config.toml
translate = 0.06
vocab_size = 32
encoder_stem = "deep"
decoder_norm_position = "pre"
decoder_head_dim = 48
residual_init = "none"
optimizer = "normuon"
steps = 10900
Rows from block 5 of the text decoder of a small image captioner, named by matrix and row number. Rows with one number belong to one neuron. Each number is 500 + 25 x the weight over its row's rms, rounded and kept within 0 to 999. All counts start at 0. Numbers have three digits each. After the name is the row's rms in percent of the matrix's.
After each neuron's rows are labels from the 100 texts, of 14976, where the neuron reaches its highest value: "fires on" is the input token at the peak. Only what is clearly more common there than usual is listed. The data: simulated stained blood smears.
# fc1: MLP up (decoder.blocks.5.mlp.fc1.weight, 768x128), inputs 64-127
# fc2: MLP down (decoder.blocks.5.mlp.fc2.weight, 128x768, transposed), outputs 64-127

fc1.634 093:532550479521483555534471497453497533458502521502513504495484498483502491501484489472476483516505519548493505436479536486466498460504514495472522491487495499503463497506550517513448493519499512
fc2.634 071:476458445526449505472474513516507441485534483526515509496519487494504479541542495478512505503486460487524509528524452527509480460481475490493459511486490497482466485470501513506521507522547525
fires on: "orange"

fc1.413 082:463485451531499497462508500515471511466494502475497457513539495484506481511420520505496500486514463509494525482505457512522505541499501511494506445515498537508515475510510508483475523522492520
fc2.413 036:502497526439471496524520505483510532533523514512479516536463503518533504484557474510466545477509518498490473495481506511495508489503530498487467530472497496507476528467471482514504485530491504
fires on: "small"

fc1.686 087:454472521462514477506491515511491514542550506465542506455525477479478468486478525500496511505503527546474516485489541533468486484528569462522443520495488500530494480474513486503516549484485516
fc2.686 137:490555461538490506531484490506531498488469488518485526492471536505532483533476457497467511480485514531541535538482530501515484545510473533496538492482512505511485486529543473464516464514493463
fires on: "crescents"; "cells"; "ovals"; "teardrops"

fc1.540 094:514516466508487542507489504472495539499485466507478478507499450508527503539515474495509447504515523483481501488561468471503493512505513501491477461482465524475477496517515513465536481490508564
fc2.540 115:470476484490480485507509513500526474518570533519547550496522500516468499492508500471510468477460538504520512492479500520466468535499448518507492440482515447478508460522510502532503502484484480
fires on: "a"

fc1.326 094:501526472521483481514493473513510500478470526492475551479536502525481505494483504523552488533546522480478491429485546495492490522441545448517492468484466532516499480471555525476505523473507520
fc2.326 082:502494541530496491542484482502473458524498494527486489464500476495506482466502504491479501488536486515494543555487485500523497517489491526498507493498553536494553522527488456520480508491493563
fires on: "orange"; "lobed"

fc1.566 078:503480523487518472529505492446516499519506484551521481504501481478552491504525487471514455494522523529489476518536484538467467459534524487493491503517447511446516503494519508510512483521548552
fc2.566 056:495481476515488463500482475522466515488505512473522570534500525498460499490490476512498512500461522507494555466505492493507467513499461519467481504478478471487511493511513490466441505482503518
fires on: "with"

fc1.367 067:485514498524468487487479462496524507453476507465494485440501549528512514519513461470487515512521518527546504479496521465481474544462505483475548489472491510480499537477506458509491493515507529
fc2.367 067:504529473468495556505507517454485505481470464497536500470484536525456488502521464528512507490507524480520463502477492522471464496490474498474460450477510529519512499485511484536471471485467537
fires on: "orange"

fc1.746 100:481501476480494528496464447526494500460516529478495506480534519469472479479508498498487450498474459468513460475532503563492509491483535505522530484493491481494524517508477498529525516511500458
fc2.746 173:490532509485530454527528430528470510528507504469494513478521495494482478463493520513529467489510474482488497447482538556466486505531513530474498489480497503478537491497516486560523464496523489
fires on: "-"

fc1.534 067:482463469535507462502485486471506494478494497512481472472496476450473509520478539481562450500505473534513504497487465483473476530513514483494543485509504521503520491495505504532488521506518557
fc2.534 063:479512549487511507521522521454479502523472480460498538485466536535479458522557475534531486507505548468491501486506530484474481464509508513493422543484468494477481466474495502506481491492484509
fires on: "dark"

fc1.754 088:490493547478530498471522510487504466511458476521462473471499473502529480496545522497558562467531489511476505490488509452516487473531493494505537496503533533484462484528480514499518507501477532
fc2.754 110:506507521526503457498488470484506529469488522504563478494556523520463504495436445490500525516454498514506503497508560514513559495492511481510491501484480476509527491481525529485509489486465491
fires on: "spheres"; "teardrops"

fc1.322 066:437513535507492510498488451524454524537456515484484537506512419501497545474513468512498481546529472507487483497477491517471494514522471520451479525508498504464454512517485485531514481459527528
fc2.322 031:555501499502465534469524504513513487467487486503531475529474525470470472513535513496573510521497475492513510480467543489465502487487524536470491494506488527500505505485516513484509514512485446
fires on: "with"

fc1.287 131:482487495501495435515472518500531535508507503512521484548492485471495536499506521498501513509483501507485500522481507495505489470501521484513484417517500515480525432498528507505500472502540520
fc2.287 153:499537487492485507514492463525526474541520502544483488459536482535489505491494494483490481560486473496516476541501517512509495499481488560542507444490492470550469514515494436523480506509514473
fires on: "<end>"

fc1.279 091:464502474493535486493485506480497472515498489485511496478506525515522518535535511482454561510514531476515511511487521469488495486500508480517503499510483481528561463574495549479538474512501498
fc2.279 069:490489510518503503493514508515500520509531480513483500488481523493471525458462510541456528519453474486504491483537465551467478487525446477472497487502490479482541572508500557478468525501455508
fires on: "<end>"

fc1.362 067:495483492500474493454500463514496521513493572524508497515453467499490511499530520517535483484499523485477485482488482533473494532516502484497493510504481461491463487527547515550478546475514469
fc2.362 054:475523475503518534490516534531482492548519533526462500488499467502489516509497522486543527508552454518489500505460521507532494537466509503466506496478485507525497532487464505513511477451482510
fires on: "band"

fc1.570 072:536503488484499513514522499471517467497439518486530502520490458525539479518466485488525473508497512527499470480549531469442488438520509511500493525499477523479508536468549517515504508509509554
fc2.570 045:512521502497508530491554485478513512539484493487517518501528515496484490495495515490520479489507478446540506475469496514526518516526488561495499537485519478473494462548455538511508479494454483
fires on: "round"

fc1.420 064:498474499481518491533505481475467502503486542491443533503461470471503529503501485473451498530480509512512537461500521471487511487484530504529496480495500499485496473520502498500516459479513495
fc2.420 039:501490514473508466498511478539496458525527475495533447478541566465513525496475504502492492438534472456533480529540495530523495526470484524516510520540487506517507475529466496468491468501522524
fires on: "round"

fc1.469 084:514502509491521528482476515442524517476500524533514525525517462480534512529489466494503509518569509473507465477558530479450517507520513503510520508518482477483528507470536519471511503490507523
fc2.469 120:520479531492503492505515548517535475500508481506474523555503467534490511498483534524517476476469538491493531478514490450474490518484445510488535469493486532496557453530484485499471523535502476
fires on: "lobed"

fc1.758 123:475526443500498521534501512493531494518496550526477509503503465535483484529498480508554500476539513497514495483500520468533518505490522515450506540500523542514469478516492496465504518496470523
fc2.758 203:510559475512438504507499496515459503460487463484452533534500518498542515543527497509495486492528494527523482514532499472529485488493488439502521519537535474494498523477474522475534460472477481
fires on: "cells"; "crescents"

fc1.698 123:446496516457528476520527505524486490491529501439534518474465506476494487505464509495503511496476491513527481444489529515494517492532527476571481500458491501499488490515495483502469499456501517
fc2.698 049:504464527514498477517488508479514507477520519499527457536491494508491535515452520482460508564497497528506463488513526481451494451471507517480468479521490476540518517490499475549488484507478466
fires on: "teardrops"; "crescents"; "cells"; "spheres"

fc1.732 092:488525486500493508491507488457490498524481517507491549504484514448480526531545481488516497520512508479499502535550513456509498546500508521483480542463532491528475480507493463464514509501503517
fc2.732 034:424464465461519450499513518500496501523542511498523522537506483518454474487497491523483469479535495529514519486487468499494493502438536496511525489468486481504477473475494507505531543501451475
fires on: "cells"

fc1.132 075:426494439507508459532485523499507514493525500491497528497506478483477529474470503475491489482485556512514527462510505457500509497524504473502496488494491505485496453497543448522469492494494545
fc2.132 062:516481513511521503475495451525496481523498511471500465522485549528477511518469509523538541497540481490506517505465518459545476498478523506464504511511458540498500480508467499467477478532511498
fires on: "dark"

fc1.599 090:446459467523462531493519496528507503488487527502500476484516507501496529465530494484502473489520550549518461503524478459481444507528474490466531510507473530455506476483532472540466530492530529
fc2.599 049:533502522508503509451517533513453529488474504529534437495540505472489454514507491563488544482555506464483453471479516533504493508478469518479452487489535508485484484508523496450463520503527510
fires on: "dark"

fc1.405 090:475534490501482489515478472468511519477485543455550536491519527508504493569496502511487536496520539514471503449519528526486475487497459496476539459511442542476499476527495500473489548476499525
fc2.405 062:457530509511482538472499493520514524476476469493458507534451466500500520539494506497504468480516492488470469491516461487474517526545492477493487518463501488489503474452521460505549492527484523
fires on: "orange"

fc1.541 064:497485503502468458451488496482515476513484519495514501548489484466519498542511529491491523460529527544480516508535483490527461492521467498516479518474506533527499499518463525506461514458486529
fc2.541 069:478486495467509544488496489537493490501472456486416502544474472509518478507486482507515499492506497503511511493543478516498481508507507517527511512468508466522526559499500526483497516524509558
fires on: "cell"

fc1.394 074:449459520477513487511551466486517501485521472457533539511479509512473530481478511480496516525476493521529449493512507497443495471519519509540480520480447484513509458482480519502543513483487506
fc2.394 051:537455495528487484506516552496507470535490492492463426521516480479539493510487526517497489518463470537504504509516500509472468458514507514495529474488537503459492485477500478521522481547505557
fires on: "cells"

fc1.75 073:481479448523443476459499509552478482464485544516497542506468518506568520524473453485505507475506509507489490498473463494506452529511474452488463478500465523485514494487528543515492512518535495
fc2.75 058:554532505511491498546533485496537465511497446477510496507488499474498473507536529479542528497463501488494537509488505498532502511505507512509529530458497538489500494446489483489513442551517544
fires on: "<end>"

fc1.486 100:502488532521497499502456498545501520514497571519502518502502420455502516492515526514481479481534474512477500480510511497480509533480480460514507517485526515516490492542494490516498563457495531
fc2.486 093:539483524511516486489522523484496526482493468516512486532571462510509494493506529529521467500476504494481465511511476516488493503473451509491532469543506521488450479507474482503520504551488528
fires on: ","

fc1.579 057:488485475481490451463489491498555509508474491488468534546485504470537501498480557499467487458455505545525520475502513509515463502522490523535453490474505537484456489474510519511505520524517505
fc2.579 059:477484501528500502551491525535528513475440490494492482459445499495508490502491467455493536525485488449499484503488528488486479502492502480473477504467524491460511501512560529485503480483509528
fires on: "small"

fc1.479 140:498521455496496492486486521453499500443512496468468514503482494479507475476511533470496482549487542517470470451515517470522513480488525482488483486530508499480491489503551505531480539505485537
fc2.479 059:489488487562444526459480483549486497498509532522543502476448513519509518494529482482509502441475500487498525545461469497498510487541494538506536480455501474502517473520520460478478467516486494
fires on: "-"

fc1.395 075:451484518523498486463497507529484538496533487488511505495501513532502520483482532502504496504473519559474457492546500493527447497511516508497444495567473486532495496466532503466514516524484527
fc2.395 110:475512506505488539537514451483536538494473509450504498515471558478506507529518485518522474522481487467490468512478505465495485451494482512467486474517506501489487501513514497525522478481532468
fires on: "dark"

fc1.760 127:538515442520478463510495473477514549469500504514478526480484479474515502521548539460506521476489521493498511494492506456552496535522520490497484546502496507519443498518542510483509503464487431
fc2.760 080:486512486479489498502517502529527501499498530508529494515483446471494518524484491511476524510436533537489513472479506468554505510528516478531519525487507476485529509517486496538514492467482461
fires on: "band"

fc1.692 102:458530461501437523483496476466469504468482501455504498493536522469493546488496525492538470516524516483507483472532499491494471496518484491473515521488413508484504507460536478471455517496524541
fc2.692 042:546468491497512480467454526521533473498510532499494513549460495499493498516499480508455480510511535526538505514515509491490497493468487522526466467519520493514491480503487505552503502529512480
fires on: "shaped"

fc1.36 109:495477435511484502471527501528492478457560485527460526463502472518497552515534505474522490490477503493520488518504491458480453521509493481483470503503510517488521482485500518508540489505489536
fc2.36 078:500546476465520483479520521448526509493473497520519495511538491468488494547501455492517491521538504493475504480517511501486517513473528539499561503525510506548476481437517480433482462492502490
fires on: "cells"

fc1.169 240:512489498506497556495501492495476448469491519496522490511554520499464512489466493517510488544527508488488497460492526504490485505509473466516491483534473506499553514447541481446506483516477575
fc2.169 094:518495490511514518500503492492486474521511499479532500514532532516483532485458498543546499572528528484482523448518524515491498508485474435536496481540496499556567520429523497475529451523524533
fires on: "lobed"; "shaped"

fc1.604 078:515492431516493487463511468449514513453531503500544509499524516532510514513487502513507517500508496502521477472508523516542505477511577463465498499463449511495480462493469510491505514506531511
fc2.604 057:496504481508475543490519588553441487511501458494479490529507491496504492464470489465490498491490506463475526486519517494472547542465489483486518509512516497486513514489538491496514460474484491
fires on: "-"

fc1.51 124:506477499506494447513488505500528521506513489504514485551506474478491557494499537486510512513490490516479508507468505514485484465497507476553473419514485527480518452483529511506517465503526528
fc2.51 127:489497449489485521511497477514525496553513466551486485495532487521503540516482508484488467569473482498506481536505506496503485495485480545536483439502492462546460509516528460531493519505507471
fires on: "lobed"

fc1.141 100:492533456540472483478502477473524524446448512504529516466493524506497525505456472519530505524475513520511532453501489489490464491512522494481534461466456518493537523470526500517475527529504470
fc2.141 086:506460524518501507514524479522500511512540529499487459495514490466535485498553489461502455513531483502518474511447531508463540513508528539512475520469511499459515512491489441520530511526477516
fires on: "<end>"

fc1.300 095:439541443508525474501511518508466497495491508461502479508489508531511507495518496454482523522542514478515513486494511500495531478518509493511476532475582553498511481484508523509518475479464542
fc2.300 061:487499544501506505454504517544556488482483533528507519477527536505449544462533499578515505481485517487484493489494485527450475498493466488515527489491509458491496498521486503535457509531500473
fires on: "cells"

fc1.433 077:496490527496509460511494497444505512518515482478511487466506508500561506487505507447551520487495484546513498502503545477505549490532502546500478508474536487485494493488527489504463502481476528
fc2.433 089:483489485483491528499485521534515510480518525500541542478499496484481473519476543495492527530465530455483492462510475480525491494511477542524506500483488479504485450510485516472505483491519478
fires on: "<end>"; "band"

fc1.181 099:451488475511505488527535499527466521566501519511456543513498433500487531491546478489515471484534503494480495486481493463521515509469546511505468522468519492498479464493516455517515496492475554
fc2.181 095:528498491526459507457491520456536515435492488528503488508519501481450517554485472472465508518460504515510520507509452537464471498517450533484484515498475529487488529530483530440477506511501498
fires on: "cells"

fc1.244 072:447501473479478502501488532524487509515487492474521525475482542489504521514462495504468505484508525510511507457521504479546505504489513477563496466476496484505531506500488514525520498469472508
fc2.244 042:483478463488452492512534521471519506499500541477525508503437463474510515481503509507501497496489516530513499498441446525465489525514484492538521478490528498474501496504468484510507489520466463
fires on: "teardrops"; "crescents"; "spheres"; "ovals"

fc1.85 079:531464506503494472476493518502513514491507500461506505503471492517516489503485538510518528524534549530475520430486518471453448500520474500472529454548497545488500462505526489497465505520553516
fc2.85 050:493497519468526515494484537531495524531485485493475502507550485494517518474514505527506440535511470525460506539508525535504519483502507489509487501523514497510477490471502428507553467508507496
fires on: "orange"

fc1.602 072:466484538503481470498485538519501508462475495509444501516495466528496498508511524454501517478526520538482520504497463496519463501505512475488538486490492540461487482523503513509523508476535514
fc2.602 121:532527533523506464478479450477470505454509503537556487527488504483483491484499483484508501489490495515514509479508511519510530513500491478532484480475490506515533504464513468532519489475481492
fires on: "with"

fc1.54 066:540488492529460510505507494510484506544489525508484505469479465473505473471552537450477476498515541493476490489499512499462497449511543494524466524472526521487476521527518459473524506511528563
fc2.54 100:485483547527508481489487474548505505469451480513508532459477550516497509486513445525488502495504492537534522489466457536467471505523486492511526474513471482526586509471554522516525449493480497
fires on: "shaped"

fc1.59 071:422490502497482517457473460489507513447491513485475507480504521492509506475517476512488515494505511489520515469519516467544452496508519477488515491496438499481499508474483494507521508495498518
fc2.59 076:530496499518457520532493501506509536519513475488528529467511519463526519478504517506479470512469517534487520498479485531503496523505475533454530509478538503465515519528494441493482463482501535
fires on: "shaped"

fc1.365 115:502485473498473554477475511495475458480478510479535504510526530507469508534475507502502497537520497499468489464532519513475461490508487507517483476520492504476550514458547521461547483504487576
fc2.365 065:495477519490525516485546509472495524490492511472526513481512510493505460445497508475533496560523506502492515464558531510508491468496487488511503514505467498547543518495534462466474507502531535
fires on: "lobed"

fc1.351 098:519507495500543511528563498475490479522490507495497510486521500481491481479488512542566520526506481486506524507471519491538534515530548507471528496498498545495456432493463494439492487488504525
fc2.351 133:512530489563487526498518527478503466471519491469486490503539499503520534506504479483524460511529511509521470518541500459475502516495470483460523520495515476513508507470495477483566515504439512
fires on: "spheres"; "cells"

fc1.217 091:473478464527511539508501511504452497475518519499506494495510534483491500472502541465513474502515523510495467489509491501469489482528501448464486531467467519459498506436550498524495501534495586
fc2.217 070:514529493492475486491483426517455548488478442446488518529525515474510490509530510520529469516506474434485514463501481514532505504504509507533497480520502476535492506516520514532493465463529466
fires on: "shaped"

fc1.152 085:473508485500518504447513504480510484463479529496505467502546507521484464521477504493526569508504483487497546518550529472522451502531509507442525509513494511472468479529450513467511515512521508
fc2.152 142:503498498523512503510547501468497499504502494437467519510490512472499512517515542497560489470485472490499484511517503464475521526488493488485510557499504469497513496463500538459522469498459509
fires on: "cell"

fc1.523 075:449506495475484509478453538514498475495504544482520510517522546527499506497480513521488494493529497536481522471534493520476443507510491482469489408515501489488509492493547532511460536512510519
fc2.523 026:475489499532506487482455494500455533487489484529493525508520507480500499482535513509506544523534493512466508495506498463471528494498483524506536534467562451503521538506480532518494481491463509
fires on: "lobed"

fc1.537 069:463499483494495484530471484485501484491460513480494515450471497493484520563514510449487453467490528555498478480495460533478438549477513490505478489472448545463504508519559509505517516490511531
fc2.537 049:483518481509550488503534519507511542476490518479498538501507490520506493483457525504507499532477511491533518479480481543484517516554503464456520512452515518496492473516432517514517526508520484
fires on: "dark"

fc1.511 062:476487465503441541524552503518461508502498547507504517480487499508496457533495485490480497503536538492502530514522493478497500521512504533513500525515492514496507554473482470481461504531484502
fc2.511 112:516533500451509482470527461488501532449487466500505494521482506474520490496510490491512507496509487482546510479527543493474472489519524528471461476463518515498533546493552533486530456505491536
fires on: "band"

fc1.119 103:481509461512491541518510504488475503518529512528470548496505470500490499505546487454508482459542493494496518501506504482531525533502538526476505550475527496525452459501468482494492464495488525
fc2.119 086:496547480542444516525519530493535538468516496544489531502495525515458540524514483434505492492496491516509483539490483476498473474468497535456535467521522528489460493512485482523504495484518487
fires on: "spheres"; "cells"

fc1.127 080:483477465498465507492497473504482527454468481516479498475493495502521472486462490472522476528527465518495502486558503482525481525549521491502492462502519492485463483467545482562527505521474539
fc2.127 077:538461511495512525529495499480472490503467477528570460531551509506522445535492489510486543465525488501493446513493513568453501522525475530483506495492494509525478488530524520447512491524513476
fires on: "round"

fc1.664 158:489487531508443521513486492506490527512438468506470509524515513488535474497465505537463483459536459489506528519517503527510496511515488518492483489483526550539500502519509509478550497562455538
fc2.664 083:508491520573485489518479521481488509555490465514465493543494500464545451520504500547459506523477506495532534500548476543529522508473469522529460486483531519468487531480518499506542485501491528
fires on: "small"

fc1.242 077:478485563510496487533489495457509496535489562427491499511478464481486540528534496456497483478523513512524470539512519471441477529509503496541490500479479511530512503511521482504467535518482507
fc2.242 066:527505519495500514494477521490480491487476485540502540494491498546492510493497476518443487530510515515545430498486512501480502497469462475517487515518509504500545522484492501473515456551463534
fires on: "<end>"

fc1.70 074:480479500527465463548492490492468528497462507558503510485512508499495525491493502477465518513539480469472486528504518473527498515508488537498498528519523498516497535464538503495520509506547500
fc2.70 058:474505474505443499499499507512498485469506508485485492504468525493486505473485487523488531534509468506477489487508464523497521469495499498514500513471484515558535524477514508477508463488470515
fires on: "small"

fc1.243 074:517515568502480497516505509480492504474522509528493509493467463512529481499484446477509508478520547543522508444523489491481500504528509503446526454503455538495457433478507484470479514495516524
fc2.243 051:456511507446507496453496521471541497516537492506514497463506464520472498480497533488522505499462490487526536529507526499485483536483498534512562507475505460472552519512468487524508498519467506
fires on: "orange"

fc1.175 104:501460505471523459471507499480502525488526485493526503513495499533563467498472523452480543503525515510522519479480522482486504507532500476543476514496475509523481456515517475552518471492510487
fc2.175 053:498516456471532574513496514455518499527494535500547469492524472490485496487539538494515479499497496486513484468521494514510490518525531471509498539472522498533495561462459505508490481479527484
fires on: "crescents"; "teardrops"

fc1.456 109:480499439482489521502525546537535547505535548546474545500480480507477531502529464464529483446535504491519485480494494481535471520474527498457504525511503524490485497469506483502511512473471503
fc2.456 190:522519499529469495514484472486485529459508444498496496523483519525519507579511485469497520525467541506488461513521528499488482464489504471463475497502510486491482498489517545500521454511507513
fires on: "cells"; "discs"

fc1.274 117:512462516518506485519510533548487492547517542522463488476493442482509508461507528499504530478516510510452513472496467482504494515489513476516499524514503512460462495541484501508475542481518548
fc2.274 130:524513536512496475491483498482518560491502494510548470536522498491489487475475481525524516529469490516449504490492546524496540512493494512475511474439494463529496485465498500491482460500519497
fires on: ","

fc1.121 075:465478461493493505464491441530500524450478549523505490484511499471505505516458545510513468482508471536500469474528540493520480498476527451480523475501457513486489523501544502514513516507519516
fc2.121 070:443511539520484514501537502493500509530540459473505520507486495483519492520516456478557505512520493507428548517488521492509483507508522498513522472490475509486475478451482466504521440487512534
fires on: "lobed"

fc1.473 073:504518490523532508493461490504475526504501515499498513479515416487465507503528513514474477492478498527498472480495501513488529529502467508518504509436508485512488497519480502531513509478509543
fc2.473 086:558483534506491454468528531473517512515499456511485508549520473502541489515506519487538470477444446491475507505519515496489499492475461511496517519524503513460458519516506488472512518565500515
fires on: ","

fc1.251 088:499521501531478528474490500476475523453489500496485488502498506484465491494491495504524475541497523531507501444492548472455516474523496487509519515475491495439509536501522536513486498498503539
fc2.251 040:455482465549500465459478474472505474486519501502534476554522525518509510530479505495501524500502502501491508475529474518500516530529480487508466464504481501490515456531529506460465433498479484
fires on: "with"; "dark"

fc1.284 109:482542442514473546489515471503497530497528468484514482522473481521516499505513485439487513517510508485461500495523485483531491466536541551448448464537498491482465476521558508505532492468531513
fc2.284 079:510510471496489546507506433511479525519484522486556515530481552513512497498530530518511501475500466458486460459490476544496492484495502547479459502485519486540464460545507526524472492480504488
fires on: "a"

fc1.471 176:469512499521490521488489503475475503459512487517498505518465489511509497491498493472506474520465546538487496471499508491489511491547483524459503518483480475462447486526505528521430487529530521
fc2.471 106:473490484526501504465471506475487499481487492513524481517471539511462493491497498494495488505484471506476510521522493541516500470518473525484515530472513469488501505510535509516475460533507520
fires on: "with"

fc1.234 096:495487436527480505493523493491516531468508525490517500510461524529546534501485515491532490526490540512496496499474456494509510487511536494499446504435475512477517491515528525545491518515513477
fc2.234 063:519544487540508491488505533489498516531496437492505464497481462457491492521497540497518481470481513476512515511493508426512505513518480498502507492505499504489460509525525488510503492472486536
fires on: "band"

fc1.321 074:388460462535482536509532505492471528504511498457486511516494484493489534525526464525495479536450554479478499518515452508488519462506503514541479517475470491495466480493494496489526499515507489
fc2.321 034:510528522532463494482491521483542483494466484467483542495490518483484514521506499485521480501510526513535494505472473497494500535481473521503490483504473511450497487557545524496497477504501550
fires on: "band"

fc1.191 084:486466505514489548465487544504501493507482506516512514483514439547490507511504508518478443543486549570497485493482466535485492461485517493518511510540497469487516479477501518525504509489495466
fc2.191 139:517516547512535468499516520534538506470505486498496490485529492508486545490478500500514505502474530487533496525499516484493495499530496512501499513471476506482528495454464551479519546529462526
fires on: "<end>"

fc1.416 067:429466506513458475494499497486509487437515495471513515493474485513528485509486512513503516507515521559532506453572534497488466504512510498545471484487494511490505513494539501526476531460512558
fc2.416 046:527510516478469526541511476537499481499501502502497547472488484474466506484531496475472493469504513503510502545487506477549525512527514456529499546498482503420477488493478455481480481461511475
fires on: "dark"; "teardrops"; "crescents"; "spheres"

fc1.728 069:491550461507496508523493512462512499491478494465497556494470516483495493464533528502511447500523518499456501484507514545507489456529486511492501469522460477503500503478497509492538470473511498
fc2.728 051:472447492505525465515456503509518522483496467478537518501523497509504538507484497468478493550488495506537492517504542513515507486461502501483497492493509477485524522533492560496529497499476529
fires on: "cell"

fc1.493 139:502498494489445526518501459498495511538470469481493498542531521482530478483476492518484485459513458475487519499509514548505489527508521553495475453480533556540509495521492519483553489536470520
fc2.493 075:512486490515455539491496519512480554525465499518481520551486496460543480504512498519485470498481506494507510501517459526490560486473485492524467507486512518521478511503547492501551495493479561
fires on: "small"

fc1.475 118:490491525518433512516496503498503533498447485472464495508522498472504505493452483532468482497502460513506521486501529543484485512488490518535472475476501555539501509511479526481577479522460558
fc2.475 058:500476521493490476527494508501507516522531495512473485498489475510538480502494517471482515539503533478537500501485479531474553468487504512504447523486507521528462471503519496518503510493486540
fires on: "small"

fc1.577 146:470456490444511451532547503526514508472540484457546511465482511499496500504474504497518539484479514522512467456506545511488513488529508490543472507480488494511506479497484480500507493438485532
fc2.577 114:476513512502537538508504518483513468517519518497577477493485470505514466483484514466516505533568488497471501484507532480503521458481555530511473550498509513523483475498477493491496483480461522
fires on: "crescents"; "teardrops"; "spheres"; "cells"

fc1.432 070:426465468500443514500458471483459489479467494488493520477503506521477506497506510460500426509503546500519508502497497517497470486533542507508483523490452480480496486471537520508478489490540524
fc2.432 034:524458481470497500458524495505485490524563498494547485498500506441496478510460505512482506549512501493479494510454448481509540520492497481456500479504491505515458519478512459488489508537491435
fires on: "shaped"

fc1.501 065:521473468463485517475459513485503524522522499491491530489476468465536515512512532458463494502495510530494553515529508517529494515512506486506519504487520524477474495501486524496505534462550475
fc2.501 041:484508498487539495489506545463526463522496554511493505479508527529493494503460451498506462500550503499504461516505481497518461519480516476482503452514482533489545521512498476508452505469466495
fires on: "band"

fc1.19 100:507496472492458491516504557502483549490520554488486512551516468503475509497522522489505494525512511512469478439517527480483497501452504441466475478504505485478489485510557489488466526470464554
fc2.19 041:485474508501468510517478466520485569501490491547506450481523494451516503481488524541496474493527500499478502505500514518512494521464517495546499502493502477526470490510517506498488481471525519
fires on: "dark"